From a checkpoint of a small spectrogram FSQ autoencoder.
Training: muon at rate 0.024, 5700 steps, batches of 64.
Rows from block 4 of the decoder of a small spectrogram FSQ autoencoder, named by matrix and row number. Each number is 128 + 32 x the weight over its row's rms, rounded and kept within 0 to 255. All counts start at 0. Numbers have three digits each.
Before each channel's rows are labels from the 100 clips, of 14976, where the channel reaches its highest value: "top examples" is what is common among them. Only what is clearly more common there than usual is listed. The data: Morse code for random letters and digits, with fading, noise and interfering tones. In brackets: how many of the 100, against the usual share in percent.
# conv: 3x3 conv (decoder.decb.1.0.conv.weight, 128x128x3x3, each kernel summed), inputs 0-63

top examples: speed: slow (62 vs 33.1); mains hum (42 vs 19.8)
conv.35:109062102177191078145130106098148195099122188152132063144112151149113108107141139140144130121094134109100195147135209065122119112152107146141135087092131114136152140165133134143108131112108153

top examples: tone: middle (66 vs 33.2)
conv.85:114180142114142129234111118147148169177172141185153109123168094074093131159152122119116134143157100155106096143134112183121146135153131149155180187131094147098167092136190101197095172091120147

top examples: tone: low (80 vs 33.3); rumble (64 vs 19.7)
conv.69:163134098138146083187133128072094096169099163161169073156152092132141104148135207129115166124139146119120177071116134098152136113096169100086134191144125151139095149042116105186138112110154147

top examples: muffled (low-pass) (34 vs 12.1)
conv.48:143139090124124031194117107170130136102124121118100141122044069110138136152136163137087145141141114150142104160119165118096108104105213114146146125167125097145136196000137136153096143148128147

top examples: mains hum (74 vs 19.8)
conv.26:196096092124122159170150181158135036053128139097104116116144186178137158103134084133155126138080159119122118155140116130155150063119078101118158138156145157161089120057120147119094084175139152

top examples: interfering tone (86 vs 30.4); mains hum (63 vs 19.8)
conv.118:158074137130124131096156110155094073131076156130123138094112153122155181160094151145117085133161113082065091139160092111123145138169063211114150113132083134183147117144149137144109095078096133

top examples: clipping (95 vs 8)
conv.114:059102142146091181113138129099171126110084137121121100145107121154172185127097149144145104113075115147151170110131139158073173108112070116071091154115145156103154117190066194142185171139171135

top examples: quiet level (84 vs 29.3)
conv.50:169134151120074137093114091194137163101111072099145139091106134104152153210086129086111127117158041104164183162151128082149137135151179142148144173146170105166094131130086117123124119090126137

top examples: tone: low (94 vs 33.3); speed: fast (62 vs 33.7); mains hum (60 vs 19.8)
conv.59:133158110149108200144120096103111081084112099150139188151058106144169113174164117100128157133165052106102129153177168115135127084156157134133064145151137188146123159107118082124154126122171145

top examples: pink noise (54 vs 20.6)
conv.102:157152074183133191089080098145084089136115155180123148107122083132130112059088121161100100144131161138127186162127121123136108100204148093151133102161161126163148133121104139150104128155093146

top examples: thin (high-pass) (89 vs 11.7); quiet level (60 vs 29.3)
conv.65:080171124143135134156147108123169097143098112162145148081126109107167132132072152101133138125152109158198098108121103116143140135093122116169122127111156145167131128155116054182130168166177118

top examples: interfering tone (97 vs 30.4); mains hum (53 vs 19.8)
conv.73:131158111122115142169089150058143138135119130141177121088108108087196123170106166131181181124145151181112182134082122140127117148162129110107125079132083116114162101136145107085153137116105129

top examples: pink noise (54 vs 20.6); clipping (27 vs 8)
conv.97:130093126174145162086177144149170141142134163179129121093168146152151140114117132139097063130111178095152163124152088151141111157172110117116141167105178141165105085160058190208152162182146134

top examples: quiet level (80 vs 29.3)
conv.24:146168130152071135127143118121156129164073164136138117130143083117108095173087130135149111162146162137124085111127150115106064088150079167116120149138142167119101146147149132113097132143096128

top examples: rumble (40 vs 19.7)
conv.116:144058125117140135081073093147125145105162131169050159207109105132164143081184181159114072065125160140087119179123111121112169068127133136106071088169155118162146067093100106180151163108100164

top examples: interfering tone (74 vs 30.4); mains hum (54 vs 19.8)
conv.108:081055114142107098091150069161146095135087143126118138146109119131111151145162095088090116136095112112114089121146130167066162123136115182096131138094151141136168096079115175068141095160160082

top examples: tone: middle (74 vs 33.2); mains hum (50 vs 19.8)
conv.121:120158110141122114170110115108117115122104129102131159167140117109130145117126115133132109125114127148112124180106173140049151151144213158147063178169110151184081087149133117122129108123136155

top examples: thin (high-pass) (95 vs 11.7)
conv.12:123091120168141161131116101131166242190121115111159156132133123168132093140128130143122125114133147120174177141116173186091105156137147091133132183098164121076131067227084096162168184176184123

top examples: mains hum (65 vs 19.8)
conv.36:081137077153118075135165127134144082137109109188128135085110143089141143085172185158097124165135107171097138175114124102208167136182157146136102089134126110152138198102150178122167127054132164

top examples: clipping (100 vs 8)
conv.46:122180118135101127105053129149114077119079126159104136117142105142129200090126166214124088125132190149142107096138164116072168188160132099125105158146119130158135113174130094123144156056078102

top examples: tone: high (87 vs 33.5); mains hum (56 vs 19.8)
conv.67:169125174136115131096195118149178125133116111106159056090142172142133148118114130084137152136125139094170090158161173134138120210111112105155173123141096103126121188127126132159101165154139089

top examples: speed: medium (65 vs 33.1)
conv.0:056163140033089151091110102108154094149075114082112152073164137090155095106124103107157122130138087118128104130128096104127144128150091142140153107140167133136162112160162156148134140119085099

top examples: interfering tone (85 vs 30.4)
conv.64:106114058146118128135132133104156160125112110104082118128127079108156104069090157133135123122098139201112122108105181128089131148131102099048129116152111094135133071166130069063142121145113159

top examples: clipping (32 vs 8)
conv.42:094180091176106104157118117135152114172186137138137159111141104089107121109142155122095113158148198159174061120060114142127097157137137123156089161120142081130148058140149098131159101129067077

top examples: tone: high (75 vs 33.5); mains hum (62 vs 19.8)
conv.103:133060122110141101156112100112126174112127165078189103097076142107137107171110164109140127081120109064118169100143176048129120162137145181115175103127149159071193136134133099133133084111141087

top examples: tone: high (83 vs 33.5); mains hum (40 vs 19.8)
conv.30:143092129122142118109110181172073133155145102092133140224158177162069095116111125118184126156105190140153144108097107099149075125105162134171150118125111119116134132140118133139123122144096065

top examples: white noise (43 vs 19.6); clipping (37 vs 8)
conv.100:082068135105043109074126118108146120156102116091047173108106095122189129133192108149134136135138113217137150089161078138130190112234067083097084092131153102112138148116109095102145162136093173

top examples: mains hum (99 vs 19.8)
conv.105:107121094216158086112122147139141126153141151121131119153112087129080116139154060099034067142147108175120140097102094103118127116218175147134103072111147079126126155146073164078118143089129129

top examples: mains hum (92 vs 19.8)
conv.96:154107141157148119095162129094131148124148119147124144133194146134099127082177179121070115147113100104105119080137060139183117161128120176114124156109103157146137048146081219146131122106131107

top examples: tone: low (89 vs 33.3)
conv.92:114148107116099147143139150080107139130126131097098139212132149111106083085115129092136156105127164123126123122103169078133107109134148155153102077138124131133118172135121094159098096122140073

top examples: quiet level (60 vs 29.3); thin (high-pass) (33 vs 11.7)
conv.111:167119094123099117148140112114144152135131103115123177153100098135142143124105122144195127140182124114146100092099163127164088086139167116162118120145121102157083096093163050121125163168128135

top examples: clipping (88 vs 8); white noise (42 vs 19.6)
conv.21:056154119192124131124149146110135108133147138137125109123153160085167119171073157077132098188104116178165137072151140116148114120116077106077128125141150199178086097116101111165145140091140090

top examples: clipping (79 vs 8); mains hum (45 vs 19.8)
conv.32:089163088192170111092075149168093134134160173168097150165136098087109113156105158096119118073122155169162087078123113072097117077119093117118140125137172142179112141145118088187155103136153127

top examples: pink noise (46 vs 20.6)
conv.17:154090105173136152087147115160043118154106157185124134100125091113179074064099124112105118117102106130158169118108145178143098112107146117126109078143136127134110125095187139124115004104094120

top examples: tone: low (66 vs 33.3)
conv.74:082107142138158054145126108148156167140130136149078110144202150175070064150118089116153092142105112140135103065139137104140145082174139155162107171109236127143128117173113104087080118077128133

top examples: mains hum (45 vs 19.8)
conv.37:083115106121128113156152069092164149174097094125194065123171112123141120196134152089126131122183064158132102119099143133144149174171100171108150112096105166135132136199141086124150130086150162

top examples: tone: low (94 vs 33.3); mains hum (69 vs 19.8)
conv.104:188118156088120074107133159188139160087149100121148142115130154150065143131160103162094120200170141100175094168119117127164148134180174108169153142097107138107100177150119194155107167144102135

top examples: interfering tone (64 vs 30.4); tone: high (60 vs 33.5); mains hum (41 vs 19.8)
conv.8:116135099130115108153155144101172153152141126109172142113131077093139114183086115108173068167166109132132161098075141098086148128111095127074162103142114130128115120153141059126146112115112160

top examples: mains hum (79 vs 19.8); clipping (37 vs 8)
conv.16:183129108144143166131125136158160091156145137158195109148108082142086231142160141109119134163076131126120144100150114144141134077139149128132143137138173127122156152077098168169132138121167124

top examples: tone: low (78 vs 33.3)
conv.77:106142079098127142113077170106137108152122115150109084101100122140173108089144162156165208118085152116126150087134108191165093131116113070057123186158167128081142076145141065188061118122122161

top examples: pink noise (47 vs 20.6); clipping (41 vs 8)
conv.6:160107133076096088099100142077094179121100101155137105100152170140186125144160187153116177091128167112165106146142117114152125174151106112152103154101198185116072165155137115172169156142186126

top examples: mains hum (51 vs 19.8); clipping (41 vs 8)
conv.58:081097159173109145098177068139129120130110174108122160147104111140105122162183086061167141085142142141123151138065139142146146055151125125151108136174108108160146103053090119140135137175065076

top examples: pink noise (54 vs 20.6); rumble (44 vs 19.7)
conv.27:124138081158120145114072175093086140156117176169134116092144144148121073121124168080122130146074117135108145102163124102159158107147127090191130172140152165155109086099130102185096046104065116

top examples: quiet level (60 vs 29.3); thin (high-pass) (28 vs 11.7)
conv.117:116141164108159188159164101119149145127119164182143101157126120123146165172116146108134100094162117057161143145136178128092130128069135158114134118130151188135134116166128126096130142114189137

top examples: rumble (45 vs 19.7)
conv.5:098133052126156156090083164128126131111144186102087137117145122087111098130078094124095131089120123120093192127102079102152156119182143146120075112153114087094145160119160111186092113130084134

top examples: tone: high (62 vs 33.5); mains hum (45 vs 19.8)
conv.3:103163090185165182162108111069113174093119128173151165125092154058092132064131143106126168084074087146124180147125175129117108158127155158102065086100060155136140126091153147176168156148129167

top examples: interfering tone (88 vs 30.4); mains hum (43 vs 19.8)
conv.53:110127109048081094156134109085135132140147124137155120166104194125200092139161206126140129133175111138092070132131119169149151196074134144124078148155165156107102148154187072192139133115090146

top examples: speed: slow (66 vs 33.1)
conv.123:140154103104182118126116121168092164176118101116125128143174188096090153136109150137097152110105135065164096122173137142117072168138149151146117130114148114102088135191056145152092155072155124

top examples: tone: high (64 vs 33.5)
conv.86:119117167059075076116141116136152084176104127090156142112094103101147119188168088156116109131162174060149167146085122075107130184140153101161159124154117135113176163164171112124104120110200069